Rows from block 2 of the text decoder, named by matrix and row number. Rows with one number belong to one attention dimension. Each number is 500 + 40 x the weight over its row's rms, rounded and kept within 0 to 999. All counts start at 0. Numbers have three digits each. After the name is the row's rms in percent of the matrix's.
# v: attention value (decoder.blocks.2.attn.v.weight, 256x256), inputs 0-127
# proj: attention output (decoder.blocks.2.attn.proj.weight, 256x256, transposed), outputs 0-127
v.194 106:553498489489494479445495479531501564481456508458489548486482459448550506514485446464503556486538513525527517500444556491501492510516530416527464438516464563546501515476485508522447429515568480472511580585529519502488533573557506570488456500474448429417527529527569485481482548515431507481530515485455484483497455476530533551488470554524506537483490504480559526516450464552477510501546
proj.194 108:475533546453515510523416522533462439504476478475507496519568496504515485509466498547495481485484481544419471504435501490468499491489510498506549566457492517477508559504507485448531594476502535504429537455545520495501517460472451481515478536517479511512511484572458522484499489505522533467446503547576455566479471502510507482488498508472488478532479530396438444539517579484480502503552
v.195 117:506475496504536461489517454530510530546503507412540526454474487436488448477447489598451436601521488554483566507422517488481497516423503419488535467418515537505483598565501526529523468504426468562500465523497501531538547456468561547537593539527545502475598493557481532518521528521483516508497552439488522440512467417444509475560481483525477504426512559542534479484486487591455490466537
proj.195 113:492538560522487481499494579525420441496530493481493492488493449510505497474521499417502518445457534492454519486499539509519517533590523492511519408403488492525505452494475527477543526427486455498442530429518492518494519659544409521491458505484415457538501433445527509521520428563555495486473505532493477494505544479455505576504441481438534486464563496412433460535513493427507491490494
v.196 093:519434560535485602553417435506575541509490409491559551422547515522491524445496480570531567419514528456517506533505540534493533473452495463531522483534487534469519477545480536523517463471482509526518580425479553452516442515486443548508552515512538497506569523475481532463495484479423498514473517460469464502493451470476460497516488549532446533444499452504490529470428489519501473527466
proj.196 093:533513483441500539481551536481482551499548542477421501481511463478498498506478512470519448511537525439471553507447483482519500447548504514479566488452500518492502440446471445535567509555510503557471517386589512522475507493491501533524453506473448567527472484541483500587497489505527469514504503483516500461490607495457528466427515541534542491475585417499479462514518430533511496471548
v.197 112:535534494544501405520458491489492521510522519486488444518524497526539495429489470528511466482476479477441555481481531523502576527468488458528544502560548509542537504490467552497489526439546466515485471490539515475509507428526482507560474483474470469532522455480491539472453512422459539528491572481564471547560545491471493442408489457436493499496463508393501511529484517405514517561533
proj.197 111:462530489524487618432517565487564505503449511606506506487495456495503504478478494558584464603552497498574490499580477512556502520493519483500452502492522502544503546480500483487405526574491509516510452488529468510498506515506529568515526543537507508487513526525533499571499503522475467513457501511484503411510451508549448486490486470533502508486514367562512559423502442512481486493591
v.198 103:439455503476459385535527500523563567539471497500506503472547596460497539449420522525510491487447435435483440477451490549435515458444511472492538484481525563447484516554538461507510531533489531540564454434470491463504551455519453443435499551458463490448503488548499565501473562543527488567486559470586509492534517465487482496457566521491451550507450545490461504467485487487550555488481
proj.198 114:526492560541504527486438512499448497498609538550503492511442508504493499490514506466571529540541477425464497504666518492552496484534497517508313542487509511556498551499484568470413478545511504490518502566563516464511510510504564511507527510502498481582484499431524498519503536468503431457471512550501549522503520492496448517503455543423539509461533471425461464463509482449509475475511
v.199 097:469478472520531494532545499468580541554508528487565452433446484456558549477499486526497480524452454447534495549346456513437431503462453398497557499444467517453496552477527532462615498532482514478534544461507509463497466586481469498510480441520455481531434533554475550554568487507447471554533543449552492556482560477441518492540491561517489448452459451522499486457519450503493500523489
proj.199 098:504502593531497471403497481461492486508548501527438505492523488511513498480519490465495507442484582555464488500569540524483498493605501438469458470520500482525502495500485503552399577432507509510501514497550504515530488565509531466479501483493491576523491483546530500490489467559489529539483499507425510497521525491512439478394486469470493491501591556519453405491511516485490458480398
v.200 103:511488534509450488480509512560500514572551550470477456485476510503515442502458452565542500478546440450533512462572515477519513489471606392477507543495469408511419522459499411558450491532450434599457556501515480510435530480530485479510511476537528521502561552542488569469589501490468445451532481522530509506450547471510494503455500457507513508442457508500459445499544548489506549472547
proj.200 108:499507453567503569537495572488509530502567477538560501456527478509483493509570503576557508477496501477547553496471536497531516525472483457514468492502513478552505496549493568434528492411514486488449425499564488501509498467519464560503588534422526522478465462474530501545496489544553506535460505493581443464529603485515527474445566473515483477510527493405515449481457517447471502518547
v.201 102:545529394535494543580514452530598498561482406500441503483446423500484518468531465527523483515568478439512475463498470502514531502480484556478527503478463513538522512485528506521509497560494538469545482448556431560443497524510478543446482566478468489552475557549466459447461564523508553464497505433545406535577436558529490489472473516536473560502513506515589461543452525467454497487505
proj.201 103:499514442536479544423505549435444511503448605607459499500482468507504509481498506457590501487488521548438472507497472495476496469527571518493429407574459517489512480476517444583552455424494476515516558544467518500513505463497554443481478469483481560454498469458570510492500451503535445454469500526510538483496613502478482467605463536469533471590527507554464476488540483501503550546415
v.202 092:506481465430536415566506549484526525514457449509580483462569497587549499541492528564475503505502449492534506483434507525531503499530490431564550442551491495479503520545516537508489502547491566484525438508495469479495511487451536462511418453450528505510482477525486544503445527512519495478465586501485497504516446575509486389501462537583494496510458513552510484557492487487436483535422
proj.202 090:454540564442506523413444511478473449499569589588461496482433547503499522457594496494526492431536507526443518520574495530433495457501479446500508513438487485477494492497469405491487541501504568544583547469488509490507486537486449507520566486491505466499569516501567507535492489502543509581532484508472548460478497505487390493470508503546580513529533375531481573485516451503506485493431
v.203 093:487443552491436492514507527542432517511550430541437511491517497531515534530443506412463500469501504503462521472505588453470460414467517518599485528549507506459518466509510493573491495477515540451439539501496522468537532532439546509539477499490499461491552536493405492469493457561472509494444494480499442517477479541542497524489537625586545484471529478405494530501549465554497442526566
proj.203 093:518522508489511543569451520439550456507477427488505506482521510518512515510555493534518474483519475489503502496476471489534495507514403509519561491472529491518499549540498470476537510492524418474427409369479511497504501461541466521494463450523495561452495573570509510518498561464434525470440495452515467491508367499542558483542448497467474494547524390589492596539504491550510501489424
v.204 103:528447455492546480500471531435531526567543487516606509545495519527433487447490550556522494497522484501452499500435524547498495487537596633490479558534538563482580492519475510502594488517500557518480526500509468459515476525508457442514519401518540553604467485522527525518496443498524504507481508444477470474538490494462509472493448522473465493521562504486500506505529479521599491452410
proj.204 105:498470539557531484522494513510501519493470557455442499515421532499512505474504501496532470548543549521562526522663476509432490425477518528460448526500485517438504453529513463533409411537504532518499491490490505514486491549398534512509433484529484470503515541549481497509517462526486448500487516504427437446491469510473550404460552512582531468421536491590446490492536543583503494505484
v.205 095:492441534566454415565530486560447505551425434570484494464549583487531487510487518493509498533537529443534461498407434526490550480457435474471513466414491551475513482551519485498457490549470505554485539445552517485512418481495551519458533541520499510472490511480472461513497510534427538455515504509534507495504507446502446508499498390559479506483465495539489463455433548449487479578531
proj.205 092:493518539418500538409427457466542465495485462581470497503469465500485509509488491451477539508476503429433449507559590515478503519536532491546531519509494505457502462418515442525550520530480508491545587536464516495505501470606451532511457586484563474523493492452545494449493535391578498521564501535500538530523546497448488558468495546516573497508494529404500540461440469487467499505607
v.206 099:520462509552528535415445495472515554521504536473588564520520541504454466513496593571488547491580453455512522476460490475581504519421480444483526452484479459577477450529497507534583496569495491539516477459527480470470499491541484493534519527528499517468443554494407532506568488543478512442530443484482416483497484486555528490514453458498501490525515572487475472454512465531420412431522
proj.206 101:516488501504482511580522551501452530509417549578442507481519477524482492474480517487572456439496540509505496502510461507489503532570448528491511440469494503416494466476497492567545506530502481542545515510557501473503510495520452479517498499463424539443537492469535515518497466563612516566549509509467539479526533504487491543568518422528497509490514402514461493592442551475510517492487
v.207 107:479471519498477447506540546533477540515443460512450426509526496453433504478537450534528490496531527487519551397537443520402482501479562482450466549504487475529565516462496446472550480573484488501493476494557496496447439485458471410516531470505524539535492587447564541526490470491571479482465478534545521520569524514466480479471500574475561461459443536531488450506574550547561516498433
proj.207 105:507475524584508520462487466461519486515520652494523504494441448507492500513571508494509523554459518494560507509534561482592498519526491497493519509542507496512501549544493599460476433454508517559484483571474495515528482524471457539495456442497566461472478506511497489563479486432458450555465488466450521503489549492587468481477541468497624498522497509524512514424553445567488492520557
v.208 103:531511566457516490514510513512525481507527461485462509530454456568456481494495454594480529523476503453534533498594547527493497498531581521480492529490497478492454545503472439540501504452485501456503586541520500457472505415559541512525489524543480524472500514429556485542411479472441458523446470523505507482478494496464505478507496522531443564555476467510562467532498504446480568444428
proj.208 103:503478362505497482511470531575452502506539606481550489488492434502489509481464505425522510481565472486546501487453437484449487438434550474520451553549538478481494513493528476445471407493510542544513452412490496523496500464469512571497536544391480593500527514393466520558527493517441425547472496518514460449489591501467506474508504511508519488518530498506535515429523583566481450532544
v.209 102:538521483542476567488531560459479514448561544452499539583564499525511505467495504505491462523558493576442492497584496495582467491526472482550430528526447481459468474516498484491539427482495458544504516441445489504520525534467504510477565539491481499409491525519463501559513498512440525445539470516507534527539510458459503517514511456512594487493490414516560501489529479521542517568465
proj.209 106:518465498517521532570488446512491532502472447510515519484472464508507497494498490505548537447489559440476518508424385495553496519591516514483574494405489503458516540532474475519537512555517465552449482499518483506491493416522563551497396471509398521524494501508491469488506525410560581496554507448559547426473512506543552506511514523552486505436448534493457422549507465400520481523514
v.210 106:542475513460563470479517537554494538525485501460529495424532535470460571437499533484495456517536506595411521494528550517490522364538582473506540425468540549405534488522404514456464426477489532544500453497478502509476556434482470442552508492502532532470564468591469498483433480514547459531447549460506459500495480471476495506510503550525526505433523514469556516538488520516517528522479
proj.210 105:498496547569533542541533461496516462490578452425447510508447515509498512495530482481472551483517540479523526497531516485546506545431550505516510517419486513563508480541527490512475578474529559448474488462522504487514491535457454538492482495528489378545510526401499503506485542494459497447449482527475413538500545501515538466497517539481544505653560496493498560498510449504522511514568
v.211 095:405497469459533557462459439463576517555589499438481490490478549518472543511538505584435471507488474533407480572506515488513464419483463518536529493503523566474446541540471480494527529515517515483521498458434452558553505522525485516475504554514461495450516448561407528458458448475437464530482531489519505504580493482485495518514575496487429571536562489530545473497504529517474506485486
proj.211 088:522537456521509470562508475554428498504479468498489508519474444485482510489493513441607552444573529525442566478544458519464498569532583476486419455419488485505482489547517539537484508470493417591462500538448505528474500461534634498499529540516445502574497484467502495455495529558548521451453499492492529506460480501474549527565453488444433486499510552536410439465523487485517523508525
v.212 124:419403509511537492520495500431410544517540485464472418452512477463493528490495509441483534474466488557499521496425563512517452455537597575472550511588528595481460474448499504512553491483502486533481490505500560476440468492468469449523530473517479498558449498478487536526557517475467465525489506477473506505525460501516519528463498476506512489510431552450494540497533428544598477504478
proj.212 125:505517590504492534522486464456554469502508550413498499503521470510500486500456515584443488496493474501524531497553524502453500498456436491517492552524473491490510498546483438485389533522501488563421400523499540500502507566505508546503468498511515541576509513558461504467499554556508458551414492402526461509519471498546454478479537502482446490529509466438535463494459556517487491505527
v.213 099:523551519453400515493434467433586500463487527488490503533498446510545557520477503536410511416497426450494509533543529508534493482466514518535493544532451474515525532517462499448464497545544475527493550462471448559469399542529495518541503508489469469527496472446551434445477456567503484413547513481549542453506490541572448471460476567430545459534552567433478505515540576428515515482512
proj.213 097:497538480524496585468589572454467490511504536529545488469448521491496508516519491612610452531580572587465504493497427504490493506491451487513481482486541511439488501537520518498480490513469506504526483473494506473477504394455524561523480429511496433465501561549552493586461497422576468483479495454426496525493449496575484544520507490568458505479487385516428479490558478469530485477497
v.214 109:484457463492426459458499518517450550477535558555552483525525543523556523443496557490393461505436428507544462482498484552532556519488496450532493422482502523520527457516509504480516477520461487536524485567530474464490499499562543551466408442482469460440451522578427483553463447589428493478493523533511449543513528491513510474435503505476440466486498506487502523450523491468536504455540
proj.214 115:513517559509508494475427402507489428491462476586544509496476566513502494498457487568608525518533487481526494483544477485482497468580569496492389521472492485478505467498500484462449610538491537439494546498468507477517497529562491527498486561540511423510501525554563496424499541516573502500537489488473485518507457493474421424505541483485478497445536449571420500490482504513473440521458
v.215 109:486502464508482542460520535535403462527565449562513525514511480599525520488441452469446494482501502534480501528510475450495513448465495521492476533537519461520467485499488499506460497402444539556542570505492493567517488545455557557445468477574523518496567505534488461536447494467495491488519495500489463527462515535542481453550504486502489524488501381556466424540503583502495413513475
proj.215 117:487509475453522465490403555501573489508599462451466501480492466490514495492504499505456476441546495546524510504406504499414506473508524533534620526480459496472497530446536461514531401479515513469486547446479501470490483417511481502496518569392540557493511534570427493538507511570455443496486492505569452459498511495488510483457513515532482489579468515512566592492462497567489513474439
v.216 102:534552543459479511505433434541388490487417492481471528520500512484485528491452426510520535532517585475561490531546562558478555506558570478419462510482494497447493541458465460460491487496512543499515539617504484481527526476485505506523470461506541464524576507480546515554502536506479485486473485477487465444459454516462496487519470513478453529430495437418456562503539493466492468460526
proj.216 108:547482422481503472502545491500581498500539498500539492462562517517488489482543497454440429596435496484574463509433488500632495505358489521474555517432495505507506485496505445524509485504494514513498466396479493491476506491547360536493568480436504439457500445502533479496484472583367496491451511510495421468520464509503452495529419501495534521503494541498575581505511412507497484504525
v.217 111:521532510517483565491478461516540501515440466463529476507536521461458485560482482505496512530520511480547600507553481534406493489474451462511494519516509505558461549498500425498499508546486566472486441458489525540529529489533471477517502481548548470510518528502444507505513518443528509500459546502433428507550509556550492507537499511595542521395451456541517472472494527539510499516536
proj.217 111:495505430514494434561474491582443535505459545471462505498493465498503493507497499471441510503480493481413511497438584510426497543520478504472583459461452509518503485535537531463517493424514484517533490543491533507493512535464399452491522406491604529444476501496521496447519405444527489509533498485468560492472477481490453473506406517387465469573509536461497563487527548490512473513566
v.218 112:508501509496483431478464536550457482502562468554459474540522454450470518476507473529519477548549538469500525528444492475529522478481492558452439456484523393527505493529518509497466548539501501439482482474534473567580468543482508451520486501539516525595397448437544463544462483494529539525447463425436484529500499515485502473473497515452468505544525489544529530571562548470511483570449
proj.218 109:487465455487495532394557446449579528501382527471477508482487488497494514510523505492463519533489495548516464494565505478494493440550461509500509544473522507467508552441507534558445403450493493494463503502520516493508492442492497581505452472525539469367536499440479465531520442489423485540490507508493542437513393505448552603560479486537498503502521588543582508445505457471517489478544
v.219 114:523560486513475505449465478491480531438549502483540557518424483535461485574555529563536557438530458486553511496608540543536510514513515429509513452527504489583495516452488496449458514537537477504498519578506556435488564541554492525499487494456511502485563493549480511458430531524483497528515550508426451581471464520515535475456541574538449524443520497479513495476492471502455497546602
proj.219 117:512507452521500507522555474531466522495463446520451508492545531512497485499467520515551453530483546489489511506382464493440499525528474465506523488490513510515506464537477480480602603462508518547493410445519505511485514603476472450505526526482524518504539533517492480486512457603558597518464513535573506484514517510460473425506495497479477501506439403583501440562511506466520491483460
v.220 092:449455485466585516493467539497481485500537484506492563528542553444539484504594477541508475483566536438392455520478451503561452454518476570518490521550468491533430473500436505427540491497558456487518456513444424535516544456489461364500483458520526521549516492532441584498518495467494520509518483515493513537517574462462470453514502460477474516535458445474500495558495468495514525469451
proj.220 089:489551554481478458590521495486628530495478436480483506499513491498505497489447513455465508494470581553483543503583557490540486515459493458494541458461479471490495480530503475587441452458521518504477494526527475540488499535504505503507594587548468512397533449550456491388476485509460486515468507505479462470502476483516510481407473480562507507547423559466565513476467524475499489497554
v.221 100:487437539535437478497523540562474500472567490509498498481498406496440474458590573489503524511462519529498453541502504478474486439483519450510464455475423506500463508532469529497359461496568473577523505522536489526511510468519508502595485575455497433472500502511487519530529444502516451450475490550509543515501483555500456551449512589510443437503510554499570460499485482481462551437578
proj.221 099:486502501463464583429516520457564447499491464476520501515511464508500503548359513611526424473572481481570492501435432454479508466469504486463443466519549510450498517486498548577576541491522537412436505466478508501513527461526487542500514482540454552440515542461555488515530555600526536486525501432496496505496580494509516443524536507453532513529542420496515420453467447515508520511465
v.222 115:532493537522476590486470504445601448457542456443541470477447529557466506498447452464528510546468523548463503508490537560510477487467512448532465548542464468498470520503499451528498542486492471471499513478496465475485519493513454549504512475484441544522564519475486465562495437531459432525473531487472485456523500476486463502447501466476512490536529433589520455467540436530554557491491
proj.222 112:493488402436501510584484484589462581502499525525473503512527489502506483507572500537564523425509421509565517490573470486448515472535546500516400447492489501544504535582469516570430518498499539518552525458522501492494523483520506504507524493495557440463459479475489527499502457475487537473492511447550559490486515513445581535453567490538411495519556485407480482469485585442495509516476
v.223 123:545579503561516501516478497478418503459545557503501489456479484426493508515627496460450515523463519521426510475568491444561521494535577495532453567543567498442465541489503576532493469544518485453528494512442462519534534514526429457511472471476543542511517481545565494392535480548570501547468476434513513503469482499410556528477552512419530512517468455497513516488487475459516496508497
proj.223 123:519489498518509517515521467497523481498449391461550501520502477510486501496548512483479547422492538445643523499466437507546502526428535507471517482511511506590505482498499458410537559561512480597525492525522485485505509542467606537487486520522522445537521462482489507582463503510401456481547503499505508519511533510572493518516516509478521483436560522413492468553527545486510484502477
v.224 098:477513523499564391445599538472453489495499449472500527491500552519488485549468500508557383533524522595486527443440525489478513459420516530597481487512555548464552592468498524473482553499473475476508444488503503497556496431433530521457530520508536523519589454514495552489403437493470524565501579503499466566532529481488504456531489508498561501515456505507460495491506572521555459575515
proj.224 095:490488509504524523489466499529508423510526457443399488544428468483486507493587503450515517493447454496459488494595570465494497466546516506490572502455540534568488557475501508486506454545524452480446535496465498498489504570564469511490485564533529481510507557535468508541522543521545562472485505495551499460497466493470560548439518511535529515518476448550532588520518467456522545495491
v.225 094:559543551494537466499511452546508509443476534558589539533524534554484467547549522490474516495499463420497453455555485547492512524566564515499497529454562462520555506509441458490546500544519549515518479472466502539546503506499494448465437500551476496442505538497569423522478550459514536512497524464467509504489509462503519452576487421503473542518510442533512485467437536470473507432452
proj.225 089:487468487554497443557553498521515493480496508505504492509458432500487506503513495406479603538492584438525484497509567482467510452448525518475568506475507496510510456456522482466555454525497541505571427581565508548527507514514498527509501531482523486502511493571503502534495524420485528513575509590445462542505483505510377446500458489472521472431393561525494478532518537555483501518455
v.226 105:458563492472544388465516498518539503485434512426466451452533494541487507537467505524583486440584479504525496476466613530522495543514578499465535498452489548476510490522476377477427480539563582531452502556531482468484467465505472521505478435495433444481554499468509497486465551495411451481550505540540494539541469501536520427527464535547594501483474521419505462481502489427443522456486
proj.226 102:553465439552486495494492509562441461491525544549490503542492494520485497485558496498558525577460504429474486510522539506504499554368530513479425486548540513442504513542519517503502453546513491480518457544582484481506489469528421455475458496513500525455498486437536525489480524460519485521401504545431412533519502493538446471499532503469425467633510516503529515549509533464508477515553
v.227 090:529507542512484510445454453522523428566502515463398438471468510470526554446543466479480502523489486485457475473488576471535523474531442575461521462492535509533449484481519533542479505480522554500512503455507429581507539537531500627479473503457490480557463466483578464444545525538447481533551515464483451509588457567520452520415530496437459525563525479537531516530468530537528559462508
proj.227 095:539491417570476536480504543452422534495466530543569498493511524517478509509503493578552507548522473510474519507568513483441508507491602488500372468492518499499498621574514414470416468522493466518437492567449527489465521404543568505481484502497496537537521530406366507504475469474479480433422505500484496433501547487457521512531496453483486477548522514505452462440553546525489468512542
v.228 112:509440414486506500511510483500468538512494465528486447490480524509512476467471547498490533462448518520493493518518541493498503483500573456528526440530429453454478468479504466501480407517505516554525557494494503492414514502496519474528505514495516514426425510516533521525482480551528444455472508510513540455496420556566460578383552489493486426577495571510507493531554516523531540462489
proj.228 116:494513570455514605524475496514491503493526574486552511485504511490513498507527496596573486498503469488520482505501394545468505489500526487480417489470505504515511541511499540525465555448486505476449522463493497487514496435516503547510535469453429387511514532429536494497512536541571551542530508417490516533486556501502572460552557477505499509468565460448496441513483487536493472491489
v.229 119:454496531428524428555533528486538500475474513502515527460463515451538494466509538418538509528454533559486471542465525530491495443478579536541535520576560551458485543477498535493538506427522465470459526422447519438469484511476502431515496506524486504537466401585531501501467509518574457581494553529557554506523503486486479490463488436472555466509477546422508481492493429425522578517487
proj.229 119:483493573534497555502483516490486468505516441442499497512463457506518511496486506546467525449476538469482541515578499477467496471484507507494410498566497495555497496489499451448360551571509542530468510521526488502491501594447568502512502550502461548532491501463513513506495587456498515497451503454502458517506466491572503433436494496524495501472510469387541491538499609466524486514499
v.230 104:452598523464453484539471548472451458487487512439472454404442443419510529525478455450530507514525540437494521482524552533444552469489486477450475506494486536408500489487526522481462494441546485487479513471475518457520509514429526549522500479493492506523501542511597477467454556457589458564499506454506574475449518434484466496580559580517500529459488472540487543526467421549476484576494
proj.230 101:526503496532483483410520467515518507491547430417494509502536505501494500497500489450388538603468546527489487507410483508502510514447468499512550508549547504605487482498464508497480564467481502506431513451608489473493503559511516437504502529540527452586502470509505511540453505436452511475395506538497521527514531513509523503338453448438530513500516511453569485514546480493499458482518
v.231 103:512518425493440497516416516477518492524538544534471535525561480520536511476486457453490525450530497436508446491465526490541507496546516544529472447518518449486496455473471454513509515458583512493476530480510455535531478534537459502457442548516485497505458479517501470469493480518508575528452531543482509467511525491508491459525430558537452581508546507475558582498512505566455462470532
proj.231 109:468482528475483540466519497404523535497465478515425495512465583526499511477482515586539459533545527510505544498476521473559511484384531486493519562495446516451498506515502454506522502488497467504426524482565506503477477427441526483489495550599532560435524533618545501558497583470523494446517505510558469498488422501530513514548489483613524510429485550562450487507493466494527512512548
v.232 124:535528565520463549551439521542484454516484463542456532513408541505482454503549487438524528533507568449453488491580530453496583479435409500514501494508560474528509470499496535502498561526515481457519466497514489481526591504509508495527486555424506533530484481509467513430506487497523468515524492542530461602579435558485504558482516486519527467482549528472497462566500454527474521514498
proj.232 124:477517359530513547500491478452513519495442465564471497496579515501508496491545506511505471520457519530511507515526492480510493493496496502467400454529487511577499497512501504494559526452505499536482485556427499489488493501567494461508530483534498436429487511357477501481495547479477623466486514463455545392484517497510494495508447526545515494496487506485551546479480515503505513519520
v.233 108:608481456493495466461502513564518524488485562504505513510517521535488501498462491498476446524609477489516464493458489485511539506487567447523480481455480464441485509505483471511528419540506468505491538546493452485500522459432566510519463527505483501402506529554543500543519594605463525423522494424535551496440476443457529476526485528480504526484449520447543510493545503515397497468517
proj.233 109:489530552559495500534464519533506415497521474565447507490509471498495512487593504419574551454430507496499509507509440495586499501525524489530509487411543489478495569461490491509542512473498540501488560432559490491503488435538395523494494490464383397434488464456564504491487487599493525546535510522501517557525590479530487509535463501533510510538513526471460488550494438400507523494398
v.234 093:538572535560512523526463428584474523521490447510511489462437495561525535568553512399510515557515568544463536517437461527437563509512510449496421504486536527553498504509448538453371481430514530538523461538538433522529484453560507601540454459499468530466520498487520443476557578458570528487473522480511504484523498500468489526511542501495546522462489425528541475458463435489439475519473
proj.234 092:494467448457495462476467552498516429493438429561493497477550481511501498490418499485516490546487453482613543498471450490570486522475536474498475449489491499494501556495495393510568499474500514421577619483499499495490511467471453425489469499540502508503544446543479508542488445507397455510553490518470597560504540519480556534566482515514504508534531523469529551457544446484497512481458
v.235 099:593507467462492422456447539554465488396405532516445566513524468479576493514589448396493520479562561506510494447466473455511445582515432494415473555516462503545537452460426463449492484578599554469454527560512509487506490545493527493490559452450484471471468517494540493453509566502479517506570432550534559541548540512479495546509502553556554463468489500464484549529542455530475495440532
proj.235 092:526524513539518493564458444391569515506438501503531507552538515502503493471437483493511526590388505499475495514510480480494519502439580474529561505564447489448505596514501463463572572506487549487497497498490473513512496449546475445493434448552491520464516504503444512501506543431470561465486513498443431508493443488633476463499457484496543499475404552473481462523535508508505515527546
v.236 101:440561521504500450520523521534467498518504513546445488488489481539467514457572495470537462452476519502520519504464435478442496491527452407496495504408503539439569474513474427519449504539432521445510446532522552464504538484464520463502473488483432511555580499497514479438452494458498462565480459535571493575486543486502509493492593529415535469522515459571484474468479510368543463584500
proj.236 097:506510499476497488441523428472548469504577440577527508491498520500495486509562483449479505517482482502548447506491520479547534546485510502486472491596519483578490466511494641454542486490478450446572506538495462522516501522510539474488502470511625506561458551477566502525495502496376469490496508559487493511485500511476471502521488533498496493578500582547566530445500459585463499442548
v.237 094:459488543538528472505528458487493525609597451549451473464433501520482542531468541440438488530447452496507463478432509487479528450505485416454585530522531552522548497472500544531573545521512494435515442534531485498522416595467491510510477523513458545499430501463439477483461524490485418519549463496530528489536443513561530592494598485511495563498573561442455488504557452474518474493454
proj.237 092:555505479494520548462516466444516536513417499536475504494528489499478471475565488478544472497530566496515494503606479500437488508491496524532383564550532491505500474479479468456464532418481507514499443578514539477478493485493544499481483450519513521577517476488493502525508606511516511475494515480534541584497453494487522497600504496466419475555504536522476513498487524515478527505517
v.238 110:538553496542520590488493529462495480513495485483481435492449530427550509489508451560492488503588466488477517525458457554518562439434459530509488468454482457443480452527517527449498524537496506570518474499534499478444494466617494524431591493517467493522412561485473494491527564455485574415507468421474461488485533436479469566485527514500458557509453498517548496536479532551539544601492
proj.238 105:502515433560500488469475424530469523506470516505447496475524506502512493496427499468459535607469436582436479516529466488416491440563510476538480505474543503546503526469519491531508508499487533471508519472527500500514502480459534511500434517482494434501507516432451516492488396524572489532507500532489528457492604503453588487459481470477526493573605533523519462409507474479509507502605
v.239 100:530459512520486474472550477519545542541547477524479505496539521479541506472530504568562462462539471384450483472488542490480438466434441546474515514502482543430501558518528473499510498525457505477586523393501515512511552531507452546476528502446508495487588548517424532453493502579476459504469495392494441514474448507520542544480490463486434505488498431493539585504469522465554549449530
proj.239 099:507502448539511478529453614518495584497625481551507493527546540485493508494531510432562501480536492495522483503598472531517493492532513481463452534513511494525505434473503538602468428504526444439508487512529504497497492464545543512478567573482529561462493501433493497484509432504395470480502500547584490450499537509463536509417539527408504502538559502532419485523514495528507491505458
v.240 100:506448454498521424542497473498511549509484433473492489464444457488457499513466496462483532562523510470525498475470505563466484481555571449481576456577465528499482425446501486523478498506514497500485492524514507429502522553405570509541480495442476541518471538470499472544464498560464487509469544406511492501477503505472486499433495519537460523564501575481503507478512470451481550567565
proj.240 103:491505561514503575456493482479558436504476513558472497486496417501501497507562496470527468516504447507508420493526498513468506499466479520548500541557526502511493516499497388550470634472499592527521497413462528455471491532522485522482469529504506500585574498537574499534507516578485497503409490478544501477495458509533454501553474450520507515509514445539520528476446480504465482533484
v.241 103:493546506531474519492403487486522581434523527478505492494477489428521504508618497511473531500482474475524473463546505477567504489481556519491535468497470455458455479487459530464457506552583521543529468565514528525502537549527458471541510485456452463482502518544478569483473440526478481470502481452485512546475527451456567510519462590530468464458472478462539522485547504480432506517535
proj.241 099:484489478554492470465516416478553435498551443538445493501555455507495502501489494511512475533547454479536479491442477522503482546443465478493508544550516491555498457509507486554570628475494584534476483471538510501485486512552525497486490536527513468504545485507577492512492537595477511547432482476488423489504451477578440501515525543504481501492527561485492471499485519442478498515523
v.242 109:472550479504469562541525530497502518556519547518512454514494453555466486450408510480468489506449529538527534572601448576425529532512495396588469417489468492526513453494502475511492443416485454477422627518517534466539518518538540488524473541542479532429513489524530472588478468470449470495469488509580464461466507470457486528509521540499480490478569471461506425465490538480451586597451
proj.242 100:513482529508507514461503482630439452498464478478521494475500503492515503511451490497499566433600529439521510483373454483459511499557551510498468523500515510496487549467556568460507502494494483473522477463429484507505511478408531538488422506457439505550448542530582489521493537551496472482499511542517580509503477491539512447470509446492489504509491488563521531457490496552496484503532
v.243 091:556522494486468524513447423534456576486515470515528555461444450439494574448576519510419516535510533470515519556465569464441540441490501546515532524531505565427481523532489565483581483433437474465558498548511504439482497517503523592604506483452525443524444503511430462544549528551477464519472543499487512523542479493505530522521490532526492510465515455425531570507501402526552496439562
proj.243 094:501495492544485481447460495461519462499462485469523484475537489495502508496419505502488459501503498559503519501469433507530501429499489546458491538502552485492502427441530383506394630497496521549415537372502473502514487575510453514486468509537430548507498490518480489481484477570453494508510506412464511470490536493512488440560423521442485514493582496519417500501489488496493466505468
v.244 085:497528516454476491534464539500512543506486497484481480443483501489557450542533525449485538540447520500487470504417492446475539547545471479529523477490539573456591506542494581480529459501515517566485525474561527507513501536544459515508496494410500514478563476553478490452541493547594496517494485471522534395515485471495553461564492581560504450462527496487518468482495506469420470490545
proj.244 092:498484505493491415480500560492481446497607471539508486502540460482518497477589491507474494434545517447568507513510428531590504503430504506478477476544429515518511473483512509476514496524493455511573525538522492455515498488465546454505525576531518496594528476450513514575492470541361516494512519532517524605498439503558489490499445536453576482482512551454441534529472507512508499484450
v.245 108:528597532450528519462483450478483558519493495545551526552522474524493494544486528434459517539507533478475501562592566532528573558512508516616450511597512509527444492489478488500467475461516485495510515513507499490538491529482478515521451496513516484499443432479471499468486573523512475420500466525457499443575472507561543498464494417478531505492584482409469496526481460483464517488484
proj.245 113:510522443522495472510473593599417474506384467506460503475558507494497503483468497582534502453583455517479500494457415521416506422435466524488516569482527490488496472416498452427482507565506507529496486524505494510510481470406525508504501500479419561497515484526522485510489473445575472505488518488534553531502443500511499505526455518480479501575440452480456540508518563459483485480564
v.246 099:493587392475445402476483485584512530470448559558527472403540471483554468482538549490482519481509492433470518450495575500449498501514570494447460500490462510522454465538505423506438487530511572501486512481500462511517539559435533507548411438504518485432500548510509454482496529533546465503496555484516487498499486549518497489426510551550480508532544469485471495476486504556482540429533
proj.246 099:519450600550500530512468554522497511496507494520563502493521479530501517531529498542545550545511526474550484487478488524486501534429526513481474514505495494504502485443491574490462615463487489475484510463540485497513503505513422459490490506520500462450518487512577497548493476466499489511503499570427494544503478490526489486534516432379511536423538514478470490542496516512460522493458